Weights of a small audio frame classifier.
Data: trained on tunes sung on syllables by a formant synthesiser, 39062 training examples, 48.8 epochs.
Rows from block 3 of a small audio frame classifier, named by matrix and row number. Rows with one number belong to one neuron. Each number is 200 + 40 x the weight over its row's rms, rounded and kept within 0 to 999. All counts start at 0.
Before each neuron's rows are labels from the 100 clips, of 14976, where the neuron reaches its largest size: "loudest band" is the band of the loudest frequency at the time of the peak. Only what is clearly more common there than usual is listed. The data: tunes sung on syllables by a formant synthesiser. In brackets: how many of the 100, against the usual share in percent.
# gate: first MLP gate (model.blocks.3.ff1.gate.weight, 512x192), inputs 128-191
# fc1: first MLP up (model.blocks.3.ff1.fc1.weight, 512x192), inputs 128-191
# fc2: first MLP down (model.blocks.3.ff1.fc2.weight, 192x512, transposed), outputs 128-191

loudest band: 1000 to 2000 Hz (46 vs 3.8); 2000 to 4000 Hz (30 vs 4)
gate.437,201,192,195,150,210,181,171,159,182,203,209,192,233,137,178,247,233,209,203,219,161,168,170,242,182,204,218,219,229,226,229,276,216,167,154,242,182,190,187,239,234,155,157,183,202,197,141,261,215,151,111,201,167,170,114,273,176,193,177,239,263,210,217,117
fc1.437,191,281,167,231,199,226,200,212,144,179,218,132,168,234,253,185,226,227,185,217,190,171,215,218,189,140,181,189,201,132,169,174,192,215,270,236,206,187,207,176,211,184,179,213,224,189,246,176,226,177,261,166,231,266,179,195,207,188,196,183,205,144,122,223
fc2.437,240,190,163,228,184,237,205,213,231,226,240,249,196,238,155,159,222,175,172,219,220,208,139,210,225,232,160,224,209,152,165,207,216,159,175,238,177,248,155,236,119,255,203,216,245,231,173,207,174,233,252,210,195,204,214,154,214,218,129,236,234,128,208,184

loudest band: 2000 to 4000 Hz (67 vs 4)
gate.321,170,220,226,161,208,146,207,237,291,196,215,194,227,171,136,296,245,212,214,221,129,258,209,231,236,203,201,249,207,138,158,153,209,219,233,210,181,193,141,218,163,188,205,204,172,201,233,188,158,126,198,210,196,237,185,239,234,259,194,187,239,189,140,163
fc1.321,243,121,223,249,196,163,151,22,208,172,177,292,285,204,150,190,178,177,171,177,231,193,203,203,173,177,202,218,233,208,236,204,222,246,237,174,145,225,228,177,270,166,189,205,201,168,204,151,209,216,141,187,231,227,178,198,190,214,249,225,183,182,265,257
fc2.321,244,173,221,239,142,238,216,217,264,232,246,258,227,261,233,197,179,243,153,181,174,152,223,233,270,171,267,160,221,122,140,298,172,130,195,239,225,135,218,199,237,192,229,220,242,247,208,189,150,179,237,193,210,120,161,188,202,272,201,180,250,203,185,197

loudest band: 2000 to 4000 Hz (33 vs 4)
gate.260,174,220,239,218,173,194,263,153,259,276,204,161,231,219,129,212,200,222,224,204,235,219,137,230,188,235,204,146,251,218,187,171,217,218,210,146,137,334,145,239,262,225,200,249,182,204,237,206,205,113,146,193,179,267,120,281,223,216,213,184,185,174,225,227
fc1.260,207,233,204,185,160,171,257,208,185,151,224,213,183,199,246,234,193,204,281,230,262,159,193,260,208,219,122,195,155,224,286,168,205,163,158,174,222,176,172,251,172,213,172,223,172,292,245,182,242,135,189,157,197,218,149,274,231,241,269,222,177,182,218,222
fc2.260,252,237,171,189,178,207,207,143,207,292,196,208,162,225,226,231,221,223,192,263,211,223,116,204,153,242,212,197,149,171,219,177,172,197,193,173,153,197,143,218,231,256,220,199,257,113,202,129,217,166,253,226,194,256,230,209,239,245,211,203,225,114,207,223

loudest band: 250 to 500 Hz (62 vs 35.9)
gate.352,196,133,244,198,148,144,183,192,241,178,220,176,175,327,170,197,182,139,210,199,181,190,248,203,173,277,230,256,291,180,210,227,96,166,118,188,278,262,283,164,224,195,215,216,160,200,155,221,190,94,172,185,185,192,187,184,213,205,210,171,151,248,246,257
fc1.352,212,225,102,236,210,184,132,190,215,204,222,237,190,201,246,156,213,175,225,195,218,204,226,215,199,135,219,239,198,205,238,103,249,179,203,193,244,191,184,181,229,256,157,187,266,175,225,220,199,177,220,233,167,192,184,197,261,177,187,196,236,189,229,159
fc2.352,228,177,184,180,158,183,217,200,217,227,192,230,181,192,259,253,215,230,222,207,218,202,178,242,215,215,288,137,167,150,252,238,245,288,176,184,293,190,201,242,159,252,171,201,252,194,172,164,215,187,237,215,212,203,219,205,163,191,187,282,230,209,139,179

loudest band: 1000 to 2000 Hz (32 vs 3.8)
gate.395,231,163,245,183,204,229,123,215,219,95,210,207,195,204,196,180,236,134,144,262,177,190,202,249,194,205,140,213,138,172,168,177,163,145,193,254,191,136,165,185,178,231,242,151,249,151,127,226,222,110,217,224,231,170,207,215,206,235,175,192,154,198,208,199
fc1.395,260,133,210,182,162,227,195,236,234,163,195,162,213,226,172,177,227,162,286,229,189,189,214,169,255,260,121,217,156,172,146,168,134,219,222,206,173,159,190,131,159,178,189,144,176,248,166,187,216,184,144,187,161,194,225,206,195,180,184,195,265,190,195,225
fc2.395,240,219,159,151,158,228,240,238,192,213,134,229,188,133,175,175,178,216,139,251,216,216,242,194,195,211,244,139,192,257,213,222,240,179,179,178,181,216,169,236,253,172,192,177,228,170,249,180,168,213,190,271,220,158,218,198,210,175,247,223,168,208,162,133

loudest band: 250 to 500 Hz (82 vs 35.9)
gate.82,200,151,221,226,138,141,177,102,226,179,217,219,215,140,200,204,233,231,182,209,219,251,175,229,244,243,195,195,208,193,263,206,168,272,128,169,220,214,194,125,188,197,220,171,223,207,158,195,174,140,264,181,165,183,176,225,184,273,200,231,240,193,218,229
fc1.82,193,286,230,244,188,210,157,173,233,194,168,275,160,215,164,158,182,227,180,189,186,220,217,231,214,231,237,227,228,249,218,132,221,245,172,209,293,208,154,187,201,261,179,149,197,224,168,204,201,211,213,174,200,161,172,111,225,220,170,251,216,174,218,162
fc2.82,135,231,271,219,183,237,212,197,213,284,156,233,198,178,168,203,167,195,220,212,170,188,220,130,180,179,109,194,131,191,244,143,243,272,215,233,212,182,231,207,223,221,236,184,193,163,242,141,219,121,171,140,211,199,161,140,210,259,203,246,199,178,194,196

loudest band: 2000 to 4000 Hz (83 vs 4)
gate.92,250,121,182,220,204,237,244,227,220,169,163,180,214,170,239,127,245,214,212,185,238,160,167,236,218,216,227,274,198,204,202,217,229,267,161,152,146,213,249,245,148,222,268,151,184,227,188,189,268,132,175,247,126,203,242,245,231,261,293,162,189,204,182,167
fc1.92,130,212,201,144,170,286,204,232,211,210,166,179,182,200,195,234,203,225,238,155,164,167,186,220,230,168,209,139,226,237,269,161,178,252,201,231,212,200,252,211,212,177,190,215,208,205,152,193,229,209,219,218,245,213,159,233,219,162,141,236,264,183,190,189
fc2.92,211,207,286,176,151,234,241,233,232,215,214,233,173,234,233,203,208,68,255,272,209,179,160,222,251,190,234,213,221,224,264,213,151,284,249,169,240,196,193,195,193,156,241,197,84,190,258,179,232,255,185,210,106,164,191,191,138,236,168,228,240,238,202,216

loudest band: 1000 to 2000 Hz (64 vs 3.8)
gate.202,176,167,300,207,209,174,201,275,232,207,249,176,194,259,200,218,159,158,161,226,245,147,225,220,218,155,166,200,144,167,127,157,203,208,248,223,178,175,166,212,171,265,198,171,220,198,159,185,223,146,213,285,138,210,207,209,213,266,164,135,134,213,229,217
fc1.202,199,190,151,160,220,194,208,233,209,224,264,195,239,266,244,218,243,204,175,194,212,246,192,221,219,209,251,160,121,261,289,125,269,192,172,160,115,241,178,209,213,250,130,236,238,129,236,134,221,148,169,190,195,224,163,151,192,212,177,146,163,274,200,207
fc2.202,224,194,228,237,241,269,152,221,138,242,191,181,282,198,271,198,193,264,227,203,188,231,240,190,176,186,211,219,166,159,150,168,135,219,185,252,218,223,221,163,226,157,202,188,255,144,152,193,162,177,199,130,211,180,238,215,266,189,245,155,167,195,215,154

loudest band: 4000 to 8000 Hz (28 vs 2.4); 2000 to 4000 Hz (26 vs 4)
gate.15,209,181,169,198,245,177,125,274,245,238,238,237,167,144,209,144,194,244,150,288,127,180,146,151,249,230,218,195,133,227,158,233,203,138,212,196,188,219,269,210,174,224,184,218,180,250,210,218,174,68,171,150,127,179,167,263,219,173,153,201,233,190,244,190
fc1.15,254,225,178,112,249,199,194,288,202,243,204,202,208,132,179,229,186,204,215,144,192,189,163,170,211,255,162,248,175,211,147,153,150,200,107,222,177,230,179,146,242,209,160,216,269,245,201,158,207,187,190,162,134,193,142,164,162,217,202,220,266,278,211,206
fc2.15,285,240,212,212,277,139,297,210,195,229,203,130,292,227,224,151,176,216,124,137,214,218,220,190,210,188,153,243,183,212,156,157,168,195,133,212,227,213,173,283,198,249,230,161,201,200,192,199,170,144,176,175,228,197,151,227,252,228,178,164,111,236,241,138

loudest band: 250 to 500 Hz (70 vs 35.9)
gate.143,182,162,142,132,239,190,164,175,178,186,199,217,209,179,231,235,186,140,246,257,242,160,272,254,241,161,203,249,186,214,203,170,237,155,251,190,268,135,166,166,208,262,237,167,180,233,252,185,220,136,176,210,189,178,214,173,220,189,117,278,211,187,155,186
fc1.143,189,215,199,137,218,233,173,179,171,224,173,181,225,233,250,233,250,166,206,228,148,179,158,160,177,169,214,187,156,153,245,153,212,135,206,247,270,157,161,179,199,260,213,181,189,180,234,184,199,188,182,213,235,98,162,248,228,209,202,210,261,207,136,228
fc2.143,209,251,173,228,160,244,143,251,133,195,230,195,249,214,190,189,208,183,178,200,122,215,218,147,216,233,268,217,229,208,139,158,124,231,191,198,120,233,252,229,172,225,250,177,161,119,207,195,185,189,280,222,173,176,219,220,271,143,129,187,173,204,189,174

loudest band: 4000 to 8000 Hz (25 vs 2.4)
gate.147,125,196,242,249,249,191,179,135,251,206,234,185,197,188,176,235,227,241,140,213,157,168,232,154,237,222,149,244,189,163,177,237,194,162,176,146,167,211,261,276,146,212,199,145,173,193,196,226,245,81,206,201,127,248,214,258,179,217,100,288,192,250,261,156
fc1.147,188,202,197,224,234,287,159,213,187,130,203,207,272,204,214,175,230,158,161,156,176,246,199,256,162,176,188,184,137,203,208,187,196,182,208,171,191,123,187,214,230,260,163,227,212,209,180,211,275,148,208,163,182,196,170,109,184,241,200,143,169,233,135,214
fc2.147,181,224,173,248,165,215,196,207,300,145,350,178,212,337,131,241,203,175,180,225,232,166,220,220,181,224,228,256,157,153,256,255,237,137,211,183,211,223,200,203,171,204,228,166,222,148,219,156,251,190,129,230,194,237,191,184,192,197,170,211,144,162,204,172

loudest band: 2000 to 4000 Hz (57 vs 4)
gate.146,217,144,239,148,170,208,166,183,200,207,214,163,215,265,231,144,178,129,211,188,187,210,237,255,209,251,167,163,188,198,209,252,238,151,199,185,196,200,197,167,273,153,212,204,203,142,79,179,214,144,207,180,259,213,201,174,180,182,229,259,207,183,207,155
fc1.146,220,222,220,157,231,181,303,129,263,217,173,229,256,179,206,204,264,217,249,263,272,127,198,175,251,158,146,226,178,155,177,242,133,192,242,203,243,160,221,159,197,92,203,244,196,215,280,211,160,220,207,193,172,117,212,209,195,175,154,231,174,145,211,207
fc2.146,209,213,98,248,205,193,174,191,166,274,159,249,188,193,205,183,243,220,155,123,183,212,183,208,142,234,249,154,233,146,70,174,148,148,224,166,144,254,153,286,265,233,114,220,179,286,203,189,215,198,168,183,192,202,225,184,153,171,173,225,163,283,203,211

loudest band: 1000 to 2000 Hz (40 vs 3.8)
gate.164,236,205,223,199,269,290,201,215,305,205,231,245,313,187,206,278,280,206,170,156,168,211,189,193,152,227,248,158,275,275,235,286,229,186,202,212,170,227,184,242,189,206,140,143,186,255,185,90,191,100,231,217,153,226,157,197,171,203,136,199,196,162,200,158
fc1.164,188,185,139,211,134,179,79,170,228,207,284,269,152,225,207,187,246,236,238,245,218,125,205,233,245,172,199,157,167,203,210,219,212,268,202,221,222,175,160,182,215,175,204,201,167,164,139,281,241,169,252,157,181,232,239,256,179,173,133,235,204,212,175,248
fc2.164,172,177,218,187,134,178,201,274,141,237,205,142,150,112,219,133,204,284,184,185,166,112,214,153,198,192,243,224,272,145,237,182,151,235,194,250,223,203,177,191,166,206,210,202,187,189,239,151,230,223,169,249,162,209,165,214,253,186,129,205,238,188,231,132

loudest band: 4000 to 8000 Hz (46 vs 2.4)
gate.18,247,134,209,198,160,216,148,258,197,225,197,208,263,278,198,178,205,275,256,206,228,165,199,154,200,106,177,163,205,187,183,239,165,238,186,160,201,173,281,206,247,156,185,213,213,209,167,229,176,112,175,158,249,174,229,277,211,210,199,245,156,168,114,266
fc1.18,188,258,183,207,252,134,193,128,156,165,200,212,205,143,242,161,217,201,209,200,194,116,205,212,147,204,265,214,235,282,232,149,210,238,190,194,129,174,214,216,279,208,204,200,121,193,143,219,135,248,174,256,196,231,245,233,182,148,255,218,276,232,184,269
fc2.18,181,209,177,197,168,300,217,132,177,181,192,205,183,258,172,189,207,191,211,236,225,204,161,244,237,189,187,235,282,174,197,156,183,176,112,208,231,145,231,147,220,277,116,178,211,171,209,181,199,224,267,193,154,241,245,120,186,168,183,199,282,214,185,217

loudest band: 1000 to 2000 Hz (50 vs 3.8)
gate.256,295,211,203,216,312,179,202,166,224,225,217,172,277,241,175,243,238,176,185,102,195,181,186,243,201,100,142,221,220,170,196,206,146,146,147,217,205,225,195,246,215,265,208,183,273,210,197,206,198,86,203,186,214,283,193,220,234,203,141,107,183,144,200,196
fc1.256,130,185,213,173,123,199,200,216,198,215,204,197,133,156,96,204,198,193,265,264,134,188,226,197,257,229,233,207,158,267,208,213,186,231,212,192,236,126,203,217,185,177,159,260,136,220,108,186,201,178,154,200,232,188,153,210,161,186,211,244,265,204,177,186
fc2.256,161,215,172,221,239,156,241,227,224,266,208,187,244,253,183,227,164,203,157,178,152,166,170,198,224,207,223,228,177,257,265,211,187,230,202,195,203,237,155,252,147,179,223,174,226,168,178,97,180,245,251,162,204,223,204,191,225,245,143,271,235,191,184,216

loudest band: 4000 to 8000 Hz (28 vs 2.4)
gate.332,178,179,221,112,177,208,190,179,201,201,249,192,200,266,160,202,146,238,164,288,161,166,242,199,201,244,192,77,164,192,247,241,187,189,217,231,253,232,133,220,257,281,187,225,225,154,183,165,127,75,190,229,149,164,222,218,152,165,267,232,228,252,284,215
fc1.332,178,217,124,185,194,212,110,151,173,203,261,262,145,231,186,150,142,153,149,266,200,168,201,178,265,304,211,223,217,212,187,195,185,154,208,170,222,235,213,200,235,257,179,176,200,227,266,217,167,209,205,94,171,199,199,163,260,124,190,259,284,225,207,259
fc2.332,146,177,274,223,139,223,207,191,164,248,240,132,256,171,210,190,135,247,181,269,206,176,232,222,263,138,205,205,194,186,166,172,216,207,222,176,156,182,258,172,171,308,108,318,229,159,252,214,153,242,200,144,192,250,198,196,152,118,170,156,235,213,185,138

loudest band: 500 to 1000 Hz (58 vs 27.7)
gate.345,248,161,223,225,188,176,156,111,227,262,241,197,192,236,147,219,214,197,158,192,205,181,201,175,207,208,225,238,233,206,204,186,159,272,144,161,156,233,215,185,221,222,176,237,164,225,222,145,195,135,174,229,201,206,194,170,207,198,166,283,243,202,209,228
fc1.345,228,165,262,216,236,241,152,172,256,230,200,209,202,238,185,199,221,172,214,146,207,219,209,171,255,137,209,223,171,178,162,174,191,281,141,143,190,289,277,182,222,228,190,216,207,195,188,171,214,227,208,215,240,170,183,192,200,215,134,244,210,207,196,217
fc2.345,153,200,217,272,189,196,216,196,182,237,221,196,177,198,206,183,185,211,164,186,146,224,183,161,239,188,218,170,191,196,230,197,195,217,205,171,167,113,189,177,181,118,184,190,186,165,226,205,269,100,210,150,211,170,183,189,205,243,250,160,183,238,130,168

loudest band: 500 to 1000 Hz (61 vs 27.7); 1000 to 2000 Hz (28 vs 3.8)
gate.370,200,210,201,210,193,172,280,202,244,208,188,159,215,220,120,198,262,174,245,238,243,254,187,171,190,243,199,242,223,197,160,199,238,177,263,185,235,200,177,206,155,206,193,149,210,219,198,193,230,103,222,206,175,235,194,265,206,151,139,203,181,218,202,229
fc1.370,175,187,224,210,217,141,108,229,245,220,210,187,211,167,190,187,152,171,191,183,200,235,223,191,239,175,95,164,177,117,201,253,207,181,171,133,231,222,187,217,191,219,221,235,186,162,212,319,234,196,206,147,194,156,195,162,237,247,229,185,220,168,208,237
fc2.370,135,204,70,200,181,118,147,210,147,185,164,128,160,148,172,233,228,160,218,191,175,215,189,166,187,218,177,280,218,222,150,159,176,210,196,253,177,170,148,212,210,224,188,147,207,205,221,119,219,289,195,159,232,258,138,237,178,198,243,154,217,173,148,265

loudest band: 1000 to 2000 Hz (46 vs 3.8)
gate.296,238,278,159,228,155,190,248,199,192,259,211,227,276,160,214,227,176,225,158,150,158,153,218,185,150,206,171,157,184,203,215,177,196,159,235,198,112,200,255,296,136,91,157,178,209,230,134,157,253,129,168,220,193,244,114,171,202,180,224,190,165,229,206,255
fc1.296,192,104,248,210,212,143,213,244,213,182,196,222,168,233,193,160,214,199,188,346,170,237,204,134,256,232,181,212,165,79,136,157,228,199,287,156,172,223,219,223,215,227,176,176,197,166,173,185,206,190,249,197,236,247,185,215,211,211,199,135,242,190,237,114
fc2.296,117,159,155,289,231,174,229,273,233,227,142,158,185,262,213,238,185,237,179,206,149,283,221,200,259,214,173,208,134,212,221,161,214,255,219,180,237,140,266,249,183,105,200,114,207,211,210,222,188,113,254,193,230,198,160,178,254,216,235,257,207,162,193,231

loudest band: 1000 to 2000 Hz (60 vs 3.8)
gate.501,168,234,172,190,191,202,193,259,195,219,219,179,182,264,250,241,205,211,198,190,191,218,228,212,239,274,234,162,223,193,259,106,200,197,227,178,222,176,218,259,263,197,171,120,266,243,144,238,169,65,231,236,152,188,194,172,201,152,275,201,232,178,275,176
fc1.501,193,177,226,196,180,212,225,269,150,146,203,162,233,244,222,180,194,183,174,189,189,196,190,220,108,145,177,212,208,172,143,268,211,194,194,231,220,186,184,173,154,203,200,229,203,229,165,186,257,211,168,211,185,166,229,233,173,264,182,158,203,214,180,296
fc2.501,188,201,186,182,164,205,183,179,157,136,237,272,212,211,199,214,232,250,196,217,219,168,204,223,204,214,235,145,162,234,97,246,143,233,182,204,192,296,174,221,173,182,208,191,205,219,239,278,212,252,236,234,212,166,188,251,217,193,256,175,195,304,199,236

loudest band: 2000 to 4000 Hz (27 vs 4)
gate.13,164,201,213,115,193,177,210,274,234,138,216,221,173,230,278,230,228,110,224,277,172,243,204,272,207,220,216,247,172,145,176,211,193,172,199,229,208,144,209,197,226,223,239,141,140,243,218,198,206,126,227,182,148,159,227,183,200,180,222,157,282,176,178,141
fc1.13,204,228,223,219,146,210,216,85,148,304,206,200,193,171,138,254,216,202,183,149,213,175,162,177,224,180,114,269,259,195,204,223,163,190,184,259,280,146,202,203,203,196,179,193,209,185,181,184,238,238,192,160,214,216,187,228,208,221,173,244,166,222,257,186
fc2.13,157,139,160,148,275,206,206,206,175,254,275,183,182,246,235,181,212,205,159,220,235,226,147,244,162,212,206,163,166,240,167,176,166,160,203,213,222,221,201,165,248,181,220,108,215,242,255,126,174,220,189,234,106,155,249,218,252,238,116,228,219,221,182,210

loudest band: 500 to 1000 Hz (81 vs 27.7)
gate.1,209,212,161,145,226,316,226,156,238,141,218,205,274,184,128,187,222,159,223,202,191,254,217,231,240,217,244,187,187,225,129,187,189,161,150,251,223,251,194,209,225,170,221,149,252,225,198,202,216,148,220,203,192,196,174,256,172,160,223,188,246,236,163,269
fc1.1,243,207,200,184,126,220,205,177,280,258,254,201,144,216,149,194,252,202,176,201,242,218,227,158,191,215,159,237,192,168,124,200,167,226,170,163,237,239,165,285,221,184,282,133,198,107,175,174,170,219,238,241,179,175,273,179,190,234,174,228,204,262,168,272
fc2.1,208,261,160,181,251,322,181,181,232,235,125,277,176,163,242,238,197,217,199,235,235,119,136,96,220,290,236,171,192,201,190,226,204,227,171,169,161,165,247,206,222,214,229,291,228,178,258,190,167,131,208,218,168,254,173,221,216,299,167,216,165,226,282,180

loudest band: 500 to 1000 Hz (58 vs 27.7)
gate.307,134,144,283,226,202,314,186,208,190,264,173,205,222,186,207,216,223,211,179,260,203,292,188,197,237,191,226,125,169,157,130,144,187,246,205,158,190,205,179,178,214,176,193,218,173,225,101,167,236,124,217,183,228,211,161,189,186,251,190,209,223,170,159,251
fc1.307,147,155,245,199,210,239,151,248,288,228,207,191,297,164,191,190,253,174,204,162,156,225,225,193,264,163,206,99,152,222,110,193,187,218,132,218,247,199,193,192,227,183,150,127,172,219,193,209,210,229,140,145,267,176,198,144,225,158,215,100,261,184,147,266
fc2.307,199,250,216,242,225,204,183,181,233,232,179,258,258,185,180,179,299,214,169,242,241,196,186,118,203,219,245,202,174,236,143,206,221,141,189,127,192,172,251,117,181,198,151,253,193,167,149,264,200,99,130,173,228,215,264,240,224,211,175,184,246,204,231,221

loudest band: 2000 to 4000 Hz (98 vs 4)
gate.504,175,127,177,188,236,212,233,186,200,231,201,277,248,242,187,209,154,165,166,204,183,188,226,204,204,186,210,240,268,210,232,232,212,197,186,196,85,140,218,246,233,219,260,189,113,174,146,159,171,147,185,228,163,206,155,232,201,120,267,191,217,202,250,208
fc1.504,214,221,188,193,195,205,192,236,177,228,241,228,216,207,228,108,150,190,265,184,161,191,229,185,190,176,167,261,207,133,192,186,195,188,195,149,203,252,136,200,167,198,206,147,157,193,202,126,203,220,147,252,152,154,139,294,217,169,194,139,232,174,257,264
fc2.504,125,252,136,185,182,195,222,227,217,180,188,168,167,163,179,199,200,150,155,245,225,157,175,221,222,294,172,146,251,192,227,245,152,204,216,119,208,218,227,243,191,223,165,148,210,217,212,185,215,300,212,158,228,234,193,244,186,203,216,193,185,154,199,194

loudest band: 2000 to 4000 Hz (42 vs 4)
gate.391,198,174,247,176,224,171,183,124,161,251,235,156,236,146,309,151,221,234,187,256,162,259,150,181,198,122,264,161,209,154,217,162,208,230,233,198,192,132,257,252,212,180,208,137,179,202,198,156,215,127,262,273,221,212,229,269,185,164,164,262,257,180,197,325
fc1.391,197,297,213,270,158,265,180,139,176,179,246,215,192,185,225,238,136,221,249,174,249,212,234,217,185,200,264,241,144,164,179,181,222,170,111,249,226,232,171,251,245,212,192,192,187,165,231,201,179,170,148,181,208,229,212,151,167,193,190,200,203,147,243,143
fc2.391,166,230,245,186,291,236,304,283,234,242,222,168,228,258,118,170,228,178,182,266,175,204,166,192,173,225,230,236,165,230,180,132,180,134,207,154,162,203,194,191,178,265,168,243,243,256,186,220,159,206,171,223,157,169,193,148,201,113,255,189,182,214,198,151

loudest band: 1000 to 2000 Hz (34 vs 3.8)
gate.475,235,110,154,219,160,246,193,211,182,219,202,192,212,235,184,260,172,225,213,223,217,218,198,227,219,156,239,171,184,207,206,198,250,220,174,223,216,246,242,190,232,183,230,215,193,222,163,173,265,107,132,200,136,168,194,143,150,224,209,146,121,189,165,170
fc1.475,186,88,233,221,222,211,167,170,138,250,218,239,228,300,209,246,191,259,214,238,144,154,242,208,245,178,105,231,156,128,194,135,243,253,224,216,217,289,267,245,138,225,236,222,125,168,222,210,238,199,129,200,187,261,172,138,124,154,216,225,202,165,136,249
fc2.475,245,220,197,204,208,147,198,310,166,227,201,132,203,173,223,183,261,198,153,219,251,182,219,215,192,169,119,104,208,190,196,204,169,207,187,208,205,149,197,110,211,162,187,127,153,184,208,239,151,253,232,219,172,294,157,209,166,183,197,247,206,165,213,282

loudest band: 250 to 500 Hz (64 vs 35.9)
gate.39,176,237,240,221,193,267,180,200,159,155,226,152,256,231,175,202,220,142,202,149,195,155,125,186,236,167,229,223,207,203,270,178,189,206,262,214,93,160,227,238,214,167,221,159,191,147,194,217,205,117,226,219,165,173,202,212,218,262,195,227,206,165,217,178
fc1.39,167,182,204,214,199,206,266,172,217,228,146,205,162,185,172,134,143,198,205,220,197,248,225,203,107,234,183,173,170,194,182,223,236,198,172,163,283,215,246,148,186,207,204,255,179,169,161,113,190,198,146,172,227,221,201,221,233,158,192,163,198,271,244,254
fc2.39,217,220,161,239,237,162,238,132,243,220,155,190,213,172,84,164,212,239,222,160,199,162,192,187,267,128,177,203,195,184,165,225,153,231,165,201,201,245,248,262,178,140,168,210,128,212,189,213,186,258,211,194,266,215,198,170,156,205,225,134,206,283,154,160